From a checkpoint of a small image captioner: encoder depths [2, 2, 3, 2].
Rows from block 4 of the image encoder, named by matrix and row number. Each number is 128 + 32 x the weight over the matrix's rms, rounded and kept within 0 to 255. All counts start at 0. Numbers have three digits each.
# short0: shortcut pointwise conv, stride 2 (encoder.blocks.4.short.0.weight, 512x256x1x1), inputs 0-127
short0.207:130164074074132083172110130151121145186183106145146135182143134127113179110128093095132173150144208096187152121113177139140104137108153149108064137197120127176093123153048225167139095108116149089045133159062115137140102160131133145134162125136132083135044146149171084163099131094189184101124122138148206115149201145155115065155139081187111064094147144088110095127073117150136200074124
short0.208:141082090136087169134115120139162092109138086140133134165135131192117092117118170132125135124132168143133167152090120102167103146124088127126113134126118116137141137187122133102094209140134148134111154173154172080169082101086109071108153103142132133118130162144128133165147106147105155138143162094147114106096125153122142082165124082127114117141109157166182116113136123066167142186122
short0.209:093099131143123144174142147180112159147121034173176115118074147104147133101159156168147133179189121093115124161091150159141159115113111098093100173120103208119151075119161046098217121119145126079169139120138117124145064116148123130191174134193079068096117136131121116177127101096140161129085129199127174083101170102163060118160079109086160096191142159080088076157116151142155113184074
short0.210:067152108167092119104185086185143109156114129160111078205115108128082101103122136121156141084091105122139111152124134095133155092094115144133052155062079147068137087145140171093126127104122161127146127089137148133098141165113093123124154116127191086132203129148142138100170110050134168193110111100125120104179116112101127108093155117099176126105108093114063108135118130100063157126090
short0.211:110128095181099156120154128124137187166140162160140087105128178066152110105083122120099085132139126127140169105132079134173105120142180132132071127143160136099161104114163203089149171111164124112151137064090126142138144152095076064129078172135074152178173140120116136127115113141142130255187134071115130150103114120118097143128137099154105106169118093151122130142102135121130093101054
short0.212:128133203201141150124232133154152112127177126095136128163153092091113109060127111138179143114144086090115125110111097091141101147078102103129113112164119076185133134104091130117135149140171132151149116095119114097150149133098155121127121098122113067107129138146108143135171124128107147101119093126125121127118065132095126091155152070121125105129135116125123158165085143103105131151159
short0.213:178169200143143138166129088133135103151147107098108126076095118158152121081122185086153168138146093165137158133152144097124086135115085078153091150100145156190083060108166172111105149049134103085149076095172125154157147191117096136109115101117115123103201171140167149133196115125138129143141136098098127064108181126102154123109109119089139129138135149091119106168126125106131202130076
short0.214:129208126156194180074135137116159131141109184151128157153129148057105117140127159176153116182086139134189121110097197061163091195082155185125130086129185092106119159125165182094166100167111109109197135114176087110148113147113142140120104151123143101119084074149139119147104144093106130100069120111086108135108178093154109135144133110129107154164168120106131123135128115120159166139110
short0.215:135185168103113133153127168112132087138203130113143143097160158120124121133148113165104121130111119129138116107194080037142125119128104123109120183121128127189123065102079125150141150150100081133119086101123120123119151135131120143117089099101121181135151107126146130121128174129146106127144131172072107143122119121129100045093142134149100105115200069100081137136027087116185062158109
short0.216:077095128084156150127103112105108103142101098143134124065092156127134168203152136042151112148129099162172094106173151167135159123119150136180133167135114109139186120118132149138165121114126155145137148184102183160104116141171005110112033126096135099195122104095046042086137161104103114166149140133183117132099099095090163123110128079119156086103000147136117104088190075096139134104140
short0.217:136126093151180094120172140135121108112122153119110143128155166172152092122131124140140109115133123148104094134130131113124136198167160185163115107086103141127146133140146228110106115150093123115124115092124110098066125135112114117107107128094089116151122105140167080100110127124161139100107175129140134117123142080128179091083104130145098118091179175161167077072119113125125109167134
short0.218:191113126161148114065094102117114126134136150164060112122161153160134090135140132154092080116115070107106154090142099100127120132180147110153213082104138135136107101099119182150141108119098096097166145155123115098104151114100194159133153117124141133185071116116091132154124077183133110184088118079126108133155156102110116112183148114149146124124117090084087125137149077155098104190141
short0.219:102127102134176117165140161078140079126109140169130100133163143103104133091078113113116119142136087131142134169098119072116098180172140169197111131071169136114119109131147187174129095136163110090141118121130188166072119126106137161139068123169132144142106141106109095148098142144141150096124156123116123141152130091154242116107157086175125159119163125145123116072096116175103159107150
short0.220:101117084102081162103156136108102094150130120133153137141133099121111125107104102094128099106098131122165088100166099120109148092175204130124114115133088164117087195113159096153136141163117138139118131154066124093141145141124167171119084226054145139168091117125061131141091161138123187149060131114127134158145100124156131162101084101112139121109164105137146127159140092123123134071175
short0.221:146133134141148120104097145137134096063155144145101102074150115115119109131108048120128099103116157180109154088083134142092148151125149145090201123085177100149114133113113131092092142084107131105104094070127120114117105098155128129173087137089094123075129117131172140121196094163136076086162177072093138106137126149155136097122183141201115147133130063160213097124135143187119144202120
short0.222:129172110083141137111121103085125148128156141127161092106136119111143113157164143148096185117099135123091151095089160178095105145091068196138064094124093123122155065163115122073102114110156149118139196106118167127122079138135103125105159125067115119048071117104153093113171113075121054118182166144117100112113079118138134068113070103146121108068104126136114109143130072127070103067149
short0.223:151167102175155096112105104159181121101068134074078119100127111140131193085202138147106120127148099124123167113152121080175107091057073124122087158128162097120124088063182139082122089108111137088152144207105141113121103110117098147122118130148134137185120156141137198154207155099115099122117079146159127142149153130121109152127125133130148096188140125194106110183095114148125131105137
short0.224:119135150123145162112112166143100144112243104070105158175091114055139148153186135096099165122166132172182118125137198131159106128112154125103135125167157155079131136121102183175124151194144185190159135104141112087145161121147097185136157108119096156141132121118111126150149060137040144106134096132099114110120073150117218155175134136099167089092179078125094132113150119130126158116127
short0.225:164141108173133085096175100101100118130173124090121140139152150175103104116095126146128094121142139125154140085130106156118096121127129147104204163149143133102121049158087108109142151153146102120153118138127143154120095132178145090211142141095066209148109108095153195135112115143145157060170141106124082104088144116082090114109107091111095132167101143130219156148117127137099132113153
short0.226:120218188149166187167189093111124130131108071106089105118210130114110109120090096082080163169172132089157162098116111141152184137085070175147115107120126147177105143104119118195119125142165155139108139188143159131194112154116156131138156135112115106111108098126102114107179118145095094136120157074085169174119040130136132117123105138109130135101147130124079123122152084168147097112129
short0.227:120137133202071178160194066124192164148170113130115148163156114117140101119170174116123144151091152074127175109143060062163102110074132109104084185194174134166146094096138168126125157111135131115124121149087111188124086168124124162121134171142117116165125119092142164149150122140123070158092140099067144171146155085089061215138136138115157112140093138082078136103145088144143127083093
short0.228:116107103143105104153120054122152126133046154134163176096149072125187098088146090071187142116106165108113101117159147130117100087066121147098156107156161147138109096096232109134075070159159140145152103153163065086092105126126140172123124120144128103070095144212121127180194070116131141136097119106146174166101057087116196142156177148126163068140126109103106115150219110151127185128151
short0.229:112137100101079145067130111143118121096124083074147156181154117131168189171154167149102075246130099133141117164098104165161117082159071214173135136126061119098110212101126197191094104158165154116108131154123174109181148158142187160089116118115148122133137171149105129188139118185133120111073154095100123103154117053065150151141140120149171100111139108075127110106122147136143123123156
short0.230:112112109191096156129103150125165115128162091166149159137128163186101154161103135130134123095161121122117103193108111116106129183083137109125140115081121139103102105106097113124170170145134114087100171164198156141094096112089107134162118121107124103151111124111086108111112124094120183135071120117118115127117145161175112120168125131095107157134120130134238130165136120124115092187114
short0.231:111159094143119106098102064165159051138147114084108165198084121191113179117093127127107146120176149175179118116135166097118155105181112177198143111128092103148122096142158194100093093126088153123148126165166158167094134154092118173081195134123127141078141118134095143140102112134104139144166100071096147143103116102156166154116111158109120144102154166057048134150175086144124126136143
short0.232:048131113077078137057105075139190079130123073186143130096129112153105099170167070134136106246119155196189160068066152112054109147149138097191070141132068118140127137025153104124149164122068193201115125090158111178155075127110119159163117062126051102131083128106125137075148108120135157173123132149174138125064181148055132134114103152137155115089127086137114071135081185111099126084118
short0.233:156136130188086122112146158213101177129109136115113058097099160154147094144118164134094139117161135159085085146098147097093121110118108126111075155090098105114124162106106135110144102094124121084132101155137074143156126126162123101093208135168103171066102130133132163100119147190092087114115230104128106118143133101141099146129169129088142150123094084155169118108132138176101161147068
short0.234:136152119106158130093128167138150146137147053142167139091136128156061091171107090130114140135175105122042124072138150117145142180102107185063094063190131129079154166106111088125114122118118192177103081131099065148091152065146118069130174075089125122083129089063101091121088232105139164113105127112135082102122187136158100131109154094150134108125090068133131185099135186221145147131084
short0.235:138063080162114194158161169082153120095139192112171111129111156086151114101091109202114167160130161132117118136089069140149166133156116117101091099108112114154149148080127145132148149141126151083165077157052131137135047106109123124160122128171117066126195092134043161080135114128097188083127084172140146094100100137176093099178118167146172088117125075133100121139123126124074087158159
short0.236:136117154127118171114174134129174133116183137122136145167136086096162131126091099108069139087078154134072153109085132170110086097152171086123088178129118147170133181157178145194108092141134152100153116171157108164084153144131140113117171085134182096134102103125133123146160106180138143073159105130146157097119138137127134044107106112167104136093185130141135203128137132117117103085141
short0.237:181133118124115135128095147116111096160100181078198131133136140121038120128096137149215076138087182134090127124099139107087175083109160106130158181105138064140122105065064135113120087141121172134158118123135107088160060092165092140069086165123161147169089129105120102118096112125111086101134163176115125162097103151181119144126123115106145125157118114110132097145145119097084162073170
short0.238:137113138139101133052146161115128091114122148146102180115134124130108160142129088121133092150172098138165132169093096103169109118133148171182081131101143155102122132180152160137174111108116122126161161119150180136154109139101132172089078107134122120143107077121115125118107114140113145076148166161132125146141103128153145167140104139171123205146165088142094122121138114095105116134133
short0.239:093086151157082100098101083123141182159104131151138100198106126144119120114135106093108082092125090161139066084100107143132076123139155109117048091153118127140133136121129156162142127125166164118105108163090128152100079131121178104115175100082120171080145125128130070135139122104093131159120087080126122127077118142118129136112111150109104083104088140092160109137123144095126142038138
short0.240:144091202137141103128119173100095169054217070146068094136112086136141169156123166119118083151150123136113126118148081121152089199142122120140128113129128117153137124158088108116102135127106136066144171115114096168184168123199134066131105121096141098099169115107161148058117132117106125108118135132107125076096138080067201108162103143156154129087162053141065043106121130128137210136116
short0.241:157133093049158149116125138153147135131176198148156114109152104123127129161112133134126093098175113164087156078089144105138130110105166125159148081122120110133137185142112187128119125150125120150091155112107085191151127133153078134070121081127111105131124148118134108112096109097172106088118098196088104120137110177101131101122067161099163112147114156106098088120137139132131158108165
short0.242:196151124077110131090131084144147117103160106095210131060090174136163121121139107178073129153171099161131151192078165082176102122166079141170098133113138183162174150156093087158095121124152167101138086099182076137140123061139102148217173158163148086129187157105153097137154158109143119060112114127145101154070127064183139133171085114146086145117113124150095143148080079129170104106116
short0.243:118076114067071158151149088164162121087126136106170071116144090117127070089127140163115101161161058096176118181063132110183050083112123233135137117131196203170205117126160007099126164160143174172192075102120134179123134090107149165081090145169177093138074082111113125091126133129156119118113133119092140161103147104107110109130161141106099140124181067140125062172167114111129115123172
short0.244:151149213120121167166157180112108113121092149123179180100190115179125067160102095102160131081133050188107127116097101090062129184138130107169134105191163115148106066120125138150138104183179124082115182074116144218088181171119084143079135084153138075099045134084116126127208118090107114138135122171103161164105104091130103130141113118166108137090066141096084098095184073170142057069101
short0.245:155141142124124193100101121116113149164151142163111146107085086159077146135071137107116111128142154108093165092133098120037175134119133128167133102119154056129142068118194109085126118099118088149136073136104133138136174118174193124154139115120116141103105079137141156124112063089143149054147104114120121163109128139145087106077138080113117150183104125168133088117091165127217144226089
short0.246:102160138119089174141138147113142116093112116124101088136100089121151120134106074129112172132169151138140181151087162132072120104073100144111036080139081139116132062204162098107145110114144126136121136079106195142114121159153185136109157118134151157151105124102138078157123173116134124152110132144125172115134156128096101076138138147126086125106110184178078135082157109108104109156135
short0.247:115140129093215115195117141089159148058104206109125140138116160148124198148086185137134150136107176210094090086126163144108124061153124084119157093140096211109125128106110137126109092104171127118073110108138124090075126030141074107140135155108159155140131060175150154198069128118120108185170087120100200085135191108132103162139121088148151130148096140113178137185153090146071184106146
short0.248:119077081167097094117137125127105164089111167106118252155110132088100130170172130108153128096099160088167123078112091134130070115115065136124053136153129103145187100149122123142113145089139158117082079100112127120146126155074114137167117125104119141130138158112111116120065175079169153062139073144093104154100170076163119163112110185201171139115108142137138125157136113091143107103075
short0.249:073162126116136116168099066056135185115130163121133124073128138163120093127160132048120133147130117153150116183050109152146157107143097118107167104177178140062122141133100027142171145147125144118107155126127106105083063147089111075145153115120169078128059085175141104142128145113242171134196144129087127099126103090162111124152116097165143143090175192110084254132118140140105134121149
short0.250:108133079165172123079146120142132122085125082150121144098136118123134105113124132160152103104139132132170117139168187099126124130114069145159122105150102103082126154132125121131130116171075155108112174110090110107096121121125073072087088075084144190105155112150106135146108120157141121147155093047140131140148185139102135182137173055191159118126212136167129175095133086101165192118112
short0.251:098129158100120121094147076092135094127175118120098136172130141077152147150114149087106117099133134162146149090132113080134135120187102153149117171064102138128136112129111104120103103165151098147130155102075116145074115117115111139135103169065180170144116125164173147119064143132195153108137155099119128145197152104119105142110093156133124127111103100135087110078121068070136130077127
short0.252:134082129107132086120087159085081114131069146100193193160112167084098136069078111114172162131155078084132130070155174162169100179119196100134145111143153108151145072136128148125219175116132144093156211184163080070149084131167158105085141088098113136089154095109085134139080090114131134129172072080042151149141127095156065113157120113118115175099062199130246164104111119077041135102055
short0.253:094109106125139159111108144143133152099150135131118124127137119092115111104134080122132129117142137141089129165135152113095111112146149106160098097098154169126129092133160133127106133098170144127094154140123100138143149141176131097127119062118145146127115106112118143149102128101120119131094128132124177124141140108152134098135110120127109117140096169133128135132101123143104153094116
short0.254:115145139061107078105159097073125113157119191121095144154136110170139146150138118119128123107077115095144142117129093169140147123094144167156016123093167113094134199140055122109123128141148170134145148130151135109147082087135144113155091125091134220095045105129134108106119132147198107133133166162142102152114112138117158103088124122119139131127194172099106181110144133123122152164131
short0.255:145155121161123093078160144102106167125160102121122143124107113114187206176084136149195146207132097140142163139112075060093155059146128146130073128135118173208131108080120105152106125139169121133107065097107127134101108207130081175104158138163140132137086131158140104133159033109120194113104142121147148101156107153126112135124070142123150130107082125098159103168087108101095118136158
short0.256:112117129144150158126130131118123096114163134093134164167117144108129117138119157203151080140165124154142118089141138118057097096130090107129052159148139104098116067117114141120123126110125126130099128149114112100146117111078034102153102171106160205154133168091099091143150140162126151065188111152116127118111124141157123196138181140161100129139140141079143079128093110139083107071083
short0.257:219128129137126086101113103170150150095155130153106110082110066126079110097114095100119139108157153103148141153149154103105130127137139132105145121122102135103146130248076188138098149080116144123061070094160137172149137096131119123146156134086122117111133144181194139118129132140159115139146161101108122177168150142143105140174140145144143119199109093153121147134112143131129125167140
short0.258:129121132131126129090087113076134084107112120049121088116156205134165111152113102194080155135151112162130136061165098137164153077155134151140149097119147230157112161196100116097137108129107138107146111115122124135165133174131170107153129135116183123146138092070075125101137139052028103114139121117159169122169095138110078148241106124136138160206091125131153081157135098170109084168077
short0.259:104146136103106179093117140121128101136130100136088089255109139218163144150147115155094113105133091180150046150157102116163146170122217124132148161069149127137155150152206081168113193142094159105097110118138086102165104112100074173109099127135219108210212161122143164156148058076135122212143098149089144131170123137120101101141075149103162114110159167123164084117137129156133118146141
short0.260:086131101127156163140107147141090176136110118145163104150118128098145066179127104127161081124198152229149135120148090125138158114151086062144163122143177055099143126093078102137118057115117132118150120143078156127142114126163170156099084143123124140110137175118170124123171121143139082159175090140135092211123186122132137122110122151147125115086110147154153097123155086184158087138121
short0.261:128189126144107086118151146144127146147136152124151102135156155202112126166184156111185089173206115066093236174162140146131076142177123117105100106162153149090129130153117167112099093118151108101097099079103114130115108091091141091146136100110182129097174142254127165138099098151157072117138133137175128127128162135143124068143103182095054100104108158173172122186119119143115171070123
short0.262:067083124121087102107102074152114133083114167131117185204178114114180095065086172110150188163080150052170185131172136097096126109059081108093101108103114131052133163102126102103158082140162089100113191179118134096110129105124144127174166072100100139134062140126124159132117147121068158051073077244145138141144167128099106132066165096118078166173089120133143091147136150102148121142044
short0.263:117181077131134136083164135082092117139156104123139154138211134143110061131170173147113146189208153103173121097100105119084113144161110219185131123121097106075116127122095185207126121140134119112123105182169112134154097115166142095118125153153085125081167105161136134104102094115105158145145145127126146137153143086108124138096113104139140142148135105111080184121068110103122132138134
short0.264:121154129094096072079165158080164121156124133101096110086176166182112204180143175135119141143117165114160121146119134130178120120166131043143086129088120103126117057140160130114145146155115134094157180147161142152112112107150147130104166143135186148079160110139086090137080131142121160133162125142171191159135143081101128124136171132136165124126159074103145132125156101138108094092116
short0.265:173139146141106145141122120109152151095177153137127137137121130123158091108107154107113152097140086100122093085166091107176156087177070115097161121108100147139103152069110135104139118124133129113107148129142097169124086122136192136091128079114076110100122118070114165109113142140104097113068107127119143103154110109128144131150190143135141133129109116115144141116080068159125113075116
short0.266:095141128109085156144107152135125061122149110107122120145101138119178147150095128063080164091129123149161196157105070068125109138120158152146045083114084100114115087095106088094082124110155155106122104133091102135170153126121195129143154147100140120104193137075086129096077180069101093132071134159101068074129148098077146135116117096133130168121156142205127144135152110133108114179128
short0.267:110145047182140151062166179151170126095153114126124119070153186145139118157118141134120122105158214103135099126120208072182072093150085103114186177076137069090141144141159152083174151089127187107085023080103190125115129143085149122144120072109181154126088086098145077103117097144156181080168102148100117153142136096145103180132092107092146145133149099092112128118138043082157140124094
short0.268:131156215100140080115112200158110136130165154125096097104103132073143132147202195103107147137129131095153118081143201133077081112132129194164101078066146086120170055135125167100091189147136113117106160207120102146159107114171112047131142130162062123161140186107157128143175170102101119100170156153140174149094074144142110127084085182154087176085086153155158111115119135144168189171090
short0.269:092139100112120145161167129134165118126080153153075150140129146094130161104122125124082096133107098155083133125102103100175154156092100108123095114156148193118169143131122134156166166120109120162115129108171183123113141084099112136131143086104121098098107139138143171104140143131138137131115098141082123149105134112142124120159080135140120135168130160154221113145129123109124157157149
short0.270:165172134101137119152193112075117143152106148146155160150080125184160117111148090165116109141146092133131132154105104090151120146209170118151104019159083140093098175108133117112102062086146125127112140138105162135117162123147137108108066119131155126098122134120116152104167114156136125128113089103098128137137125122121119131105125200062162090143133093163122165080214120092122134110163
short0.271:102120118113164155137059223063162127165107111126069172196158137150064077138066140158104121093169118124109167138102122137114101140116083146155118104084042071134118142108084115150110134136174117169160111111112117156146137174104130128115106095134101141154097135115111162112071162094130103121129086088140167154123183188190174134097096086166192098147085100107098182097176099047120134106105
short0.272:113095061099115140165127128186120128105159100104107142048095106097129255142074153110101117069126090159181108108087163076097160130125058125153103134095142153159112128150201151146129125077139163092117123091086124105105148126123117040127113190117172093141108180196111178169095100092159177126135093121137113103158138132130136154177083168068158191147142124124096129059108136070103141117178
short0.273:110106180107136110146159089123129116140070122142147169100120149139089142104087123111098046120172152173087148077141126094079118107168128089111110154118123080118111181117142115096137114156161141143144105137087169108142133144109120138095136153136089049114144117078093163161165119099183139137061120125149161087131122111133167172128112232238160109119117123099128065155187087158156089117102
short0.274:147088104085104152081202078130157117145081071166143138156112196128173086113099146169111123088157153141119106063097134143157144102154044153149085144104117153138113199154181109142131089190128144100139112087019148126161194105097130107126139121131184088080085112179204058129115139154073141152143147146102149106029100078105144098149191130107072127104082090150169116130150104122079083172148
short0.275:112127148150155132136112124092129126145119121122153090111139226101130085090142176096122090101099139179119141151161091155157164112142162153164112123105076133083101089177084143095138096174121122117174158077147121126175171136131152097186172108146099111114135112141086084165140148075147133136146137101068120115175080117077162141187168108139099090212179144107199082139132128137125149103148
short0.276:156123135136077119098122116102113150114166133131097118120188129094124121117153100107123098181127110125157099115125125099138114190149115197196108129124138173030111174164151145094101107153155114076127053101146120054112095114126141136124157147171141110115185153153165100170105103105144127113101099094172138204065157143131100114140109113149134166131151157101154140083119098134130074102135
short0.277:153129116123152173170156094090120127148060116107138111088136112169167086085126119135090142172168164097165127124113119151140145173154145097127164125159127072150159122117142140122095092155130140097116136158118111144130041137093074106148177144127145112152103107119160127121215135103117117089123129088121184116138121136173072136123133204068136106139105126133118052103197126077139088142127
short0.278:112065100116174089118139187109132077126109154125126104100113057109136136095185085098157088098126187096131100146074159114115143119131143125117130089140131161151098146108069106159149148158114145106158073162117092137149071121147149147096183141115132135165135159060101140179115167101112126189188088179188136114183087094072149147081093109125121144137198120129123173120154150081174112255093
short0.279:180156129107086121115166085133125159134116055187128109136120120104061149156107121051117143141187112094139089087131130122130050145145121138150219122117088171130160140143137126107121137127101127108110153086082113161148110135148043156138109096028126106120140157145179175144142114156159109082084100131105170121123089166155119080080223128153141143126170082112144108144126155101074155028163
short0.280:112109079108070126110201128146124087142075124135129117174162171149105136114130162145141093112133171130097102117082136112138174166065158109114091095143131126122120147121131112081129143125132095144099107087129129132122109112111009104134179161125127170099128129125099111128138131171114099090131157114144107098136114149177106166096181112167134130105186152145099157121148111146172109076108
short0.281:057153063106181169092177174123157098112070136141121135115134179127183157170188132150143093115139217255199128174111130134102126121085156093159103161134103142146132125093112103089125145158089131156133091089134116132051134106146031121112105121096117111187126174165136129134174058116046100131119111091095086122117116105142162202111109102094091119138066163145177158149170133183115160141154
short0.282:234139126107118138144145134143122126188127112161110119117109128128078126120155134128144110102142117140133120111166120118094172163092130138165245120112100108127119125141122147140132129128128121109128104116119107133128131116146197120132124135071127104122115145137095135129144172190168077111133157095144096129117139088118127156120175148165142163124133141139156108112124144166102143124128
short0.283:115123116195111110224165172112092166094147161103117090054115111119108160133153131115129130106152158193121232164090151181136168114161079125159083157116123145092120108058108220098113129114151151149129126053105104129119116062140099133123121161106205080182135112158156141120143068098103091154136201112112187208106168175059160046125137160125121118162115135113111159205139125151097158084114
short0.284:121120158115171126139181145098126125147139157145156132203097114151099149104142101110134180165127046164075111143108160142132082078100120163147098136176142135167198145124175115164129141132143157118154170060095125129163092153118107157095087134147102116167136132125144097117110124140157142090116162119121200096089118113159139185146172097141107119117116169139179141099142116129101174143152
short0.285:117135129142204120088151112166037094142080124108113127083108125129121103138080106137124112118186171101129159150163133132112092147104168107158132186131137114132165153137115126141154119119150141133101152096090159137168127124127110154142076143124096092125114124134115124178137078124114141112137119160107110147092141138137128136157144170108113153097145126146111104109098116148199122091117
short0.286:081102157144124089094143179120110203096184146114149120117151121164183140127159169123103098062104170182116123118122139145097126202088138105156144158191143124115114124147097196120113108104164122093126077152113129121143135149130131032139144097133071116096155091106185107140131101100103124130149111112117139076121141163092120115152141111082169103116083113128091185092146083119198154132086
short0.287:106105100117107091088136085116148063154044177096195132167182123111126117081108154255132121131225134118114156095086111087128139093113089087171143124147147203107137120125178183143137114133129150082255115152072148081064122115140147165169152111193123122118092116107072087054130091135184193167092120090181135133116124115105081114147069123150093130167135112137112144136149139113129114135126
short0.288:145089077149141132154109131177113073152095093136131163153088167089138185069160128197146059131120155104133177106133126092085139116131146131093104154105170124181105141070166158146136180147167119123127188166131099128136127141226109136084104108139121145158133101130108102094128115140104064090176116093128121108110117136096156149128088128127119116159175146107155110132126138071126143114114
short0.289:157089102110143117139102126139178139184161145105121151242134140142124090152148134129078087097077149099169184084147107104141132132063104117177075124113100145048143121134123121151108159121144132136122101148125109112103100121139101134123184095080081119127121098159153061089126129136163051072171108081093170159148133123159169070159176085182153097155137159136158112117075118115173089037198
short0.290:108149139102127156099138138103107140118200178138097118079138173129143098141067133116110081114132120118078140206086122035108118131125153103122095172075131160156166108109113192096165109137140177135167103141108143115127084160131163187122094117115141173161113114140101130117090131117111136114142150153159137135161099150106137141079096155179114152078188143080109178078123155091123114120117
short0.291:155136193149114128117159115097241141147159197120144109126206146118147144133091118148095145141104081128140172133119096095117186121097172094135088104107116218107159104157192157098081142101091152130151133174103157109135116114076133125146094123108076120121126113132140153131077106099135103091114162097145092101084080149117155080079181164078144084140142084070180113169157188100125150133148
short0.292:163152164131139117134107211115113142105086112099118090096143129156146103183112102136104118181143154070195152158110161128160176092158150196112151089097183132102157149113137116105122102095178112185112098142138109102117108121115051161084098087093097139121111165122091137108136112112103110093104078106178083135121134139154116156127128171125154154123101085092125142119154134182082092097149
short0.293:095127113106135108134123125130114109089147106137101088099125156139148151226140169115216174140120122099099204153111110089107108096118128125146131165142117137142114049151098144148150083145130150156095110097127123153166158117141101082084132121074161152124103191200100196100138092122106157113119151082187149109114106099096193165116152143174084135124074059064164155116161115148129128090120
short0.294:122190122131107059128159066094150092143148134155181133148255101160127133176076098123155157204170182212122154105077126047114124106101082167152133117118145086174093153122139090136129129102160136165110077082137109173146133106159147135141176113122126129111119097122089130135141135084077182126127148084123093173186181182098176155126147153120206118147141157158121098053142127110109225112066
short0.295:092147186111105104110156166129128153100115095103096135131133131130091097142113139097112131085134114110137099128123139132177161124106121108150080161134153086101116142128181119160100101102177168071148187093186120104105163150072100138137141112201206112135149124092152147137130145109140147118110140078163126113129084166082146142154151092149113162119157152102109155156129116112136113132133
short0.296:168149129127192155100099153094126129117095120084141112143115113087165136087121122123112195117122131133129105064119095131123114134187165098131064085160183116135115137144205129099140112164103122111121085114133226152142108110089118132105139082167149129092140166116131185135138121079112142119109108134122068124172120151099084115102139138132063143164172145130166143090044173106144110110155
short0.297:099114118177192175162163130087093110142099119093176059106132099125062108100212088116109196115127140167170147133116098107171104109048074146114119080143148125113118112100161142122104138131119155143145129121124153185138105106103105176147155102134101117164122112137160138163120148105180112095130141133065137184097084136143168148123191155186167109151076120117159094093114121124130133164110
short0.298:151105117203106150123113105136101102144118125105141148120134140159135101139148105139175085150149150152133107125129141159199104113123110115126099129102124108095161126084167078149132134059101135178149155122136121142089102181152095139094161139135140132158087070096117176113139187140157109110130130151135120203093195122124146102145104117134158116112138123096118096217114125211154123104121
short0.299:149080174114127164089166168152183133131150052104057131108102183143140148095116181071134055117088131186228103152114065137131111171153136116156131088131144089096167115115085215113130137116134127111117141160089122191153091112128117128117156084138101108165116122105081139121107124107142146092118157120148196121121052097225188140142112160167114117110151124144126101079136093092200138083060
short0.300:159147124087156137144122134107166132116158167141103134149114099096169153104142114095133114117103153088104104173083123069104116104139116112128141093125117111126122098207149117211160131154114139110098102102142109103101096136126089134121125178126135137163152135119136139178047137095122087104119125135141146159110126135164089119093115081189153106133181088168102100071122120155088109092089
short0.301:235123111096136129145152171095110092107128104134130065119135196138112122090145136086119102132088140100141087161069147135138134142183113138115215071099123111081092165112097115079105164137124141120098090079114097148151080126102218156141024182122152142136099106104122147074127115152165119141154134118114117111113092148098153150130094145144127123162094093118128116135151127151186125158121
short0.302:098089140114098126150120089142109126120116173156088158136128182098160138169129109178145146122167171118103173101134131105117135099108109141126143151161158102131112135106133172107113178100137154114168168173159138162152086180107134121103086064130139153137135094072159171168107115179154114156138100091097122175186089110145110150128163122104179169183167120181076110162154101152119100121142
short0.303:152184112075199161145112124141086128173086142145169135111077104102085203245108101094164115121094139126102182105158098088109102101119123157130084107132098125188162125152114095101130111139176113124114086138176146143139134092163105112160111143119153170138139165167173095193156091126145094132191118166135127099125099055116076139131154134179199112125092123126088152151085140145167158117132
short0.304:119133088177129097156122182172121146123107136147112117141106077106128120128192158108113155163130143125115160100095125132073130115105112105136115187096138129149208118132122118182136125089180093128111093113083085094107122144120083136137167099137117141204144075153122102120122134093112133059146124151100149116139082164086145161117094109115124101090122091145178114157107127117100152113097
short0.305:153180111122114118131135146083141061127135137115168102091117192109082107117191144121149107148186128099111107104255153083090180124127075165162136126148104059123103162152158095102150118101102085130086122135120129156130114152122118134136164115104158129124090167103123163145137110077138125164107103134095120125132134165190152061144149099147126134222153157165110132169137140141253087111105
short0.306:155140169115138129118141240122098117083176143143125102075154163068138140133138131117068147126142200143147137073138149116118034087098150111169095141122145174062132127143140151116113172132057109116118076094128154153135160144117125134157089164120117116201078140076156127153150093124153112153139137109130127111130127112089139095143142091059136098127105120093164130157143142115164217122090
short0.307:118110113113154112157105137155121162141087150123107144120082131085114146132150152111188124159124132180118066153157123121063094151134102136118116183150172130145140133087101122207105145095189137042106150128148138135151103178125101121074092138073173100192088137083110185177108098103072158127179135143147141135113189170128196141121048114160130062120110114085091120052103156169132147128133
short0.308:083130086150153137116181163104118203147101105113121100207141157102106150136145125099108114139138114137174095077123119078127118139145255076104170124091073154135120146112109153122108135104151120171124085197152157135096159078091078151130153090145093119115114135118107155101092084134148178168082146115136121102054144162154166184114132100140087163144114137180121095114136252127078105160156
short0.309:109121128120136082197146094123085158144102113121095087092131139132113192163178106123140141138127194150076129140135126155130116186109153107157139145199100112132190109147175183086157077150064093097128173161056097145127159110139146117184105092085163146184162120180093110151169113115130125097081120141148135096104102160094177119146138093125133161120113159126131122242124148134106177093143
short0.310:146131185147136143099131120154119153120141156119117111135153164173165121174119164170107134247232188110083138154099094154163185200139094061163116161101124107131120142131148136141154165108159090104113099157143116103109134157161104086108111114155200147098128151095136131208109127094141100128122154120060118135160140147107103130167151126144198187163127124154097121154066151091136097124144
short0.311:122157118114187126142132170165137105122121119108136077133102145137134170091147104175067079122095116111090196100158163088149096097159113135112147067141105148154144144100144171108097113183211094131160112140114149153136139150119147146137124067109161090111125144116137140134157045121128096108136141185107174167087127110154129153158157157157151126099142153144117108175201150083090157107112
short0.312:077104110140116124146094103156118118120111225145168145153123059074090130139139123145151146103175130119187052136156075118109144116150113136150137086143103189070212119162098213125119142100111157110196143202119122070084127190093125190179074176197145121156142139096126099156066116102092084169115162118222107127111112107138130179129108127159159098124149106108118135084138096107111139156054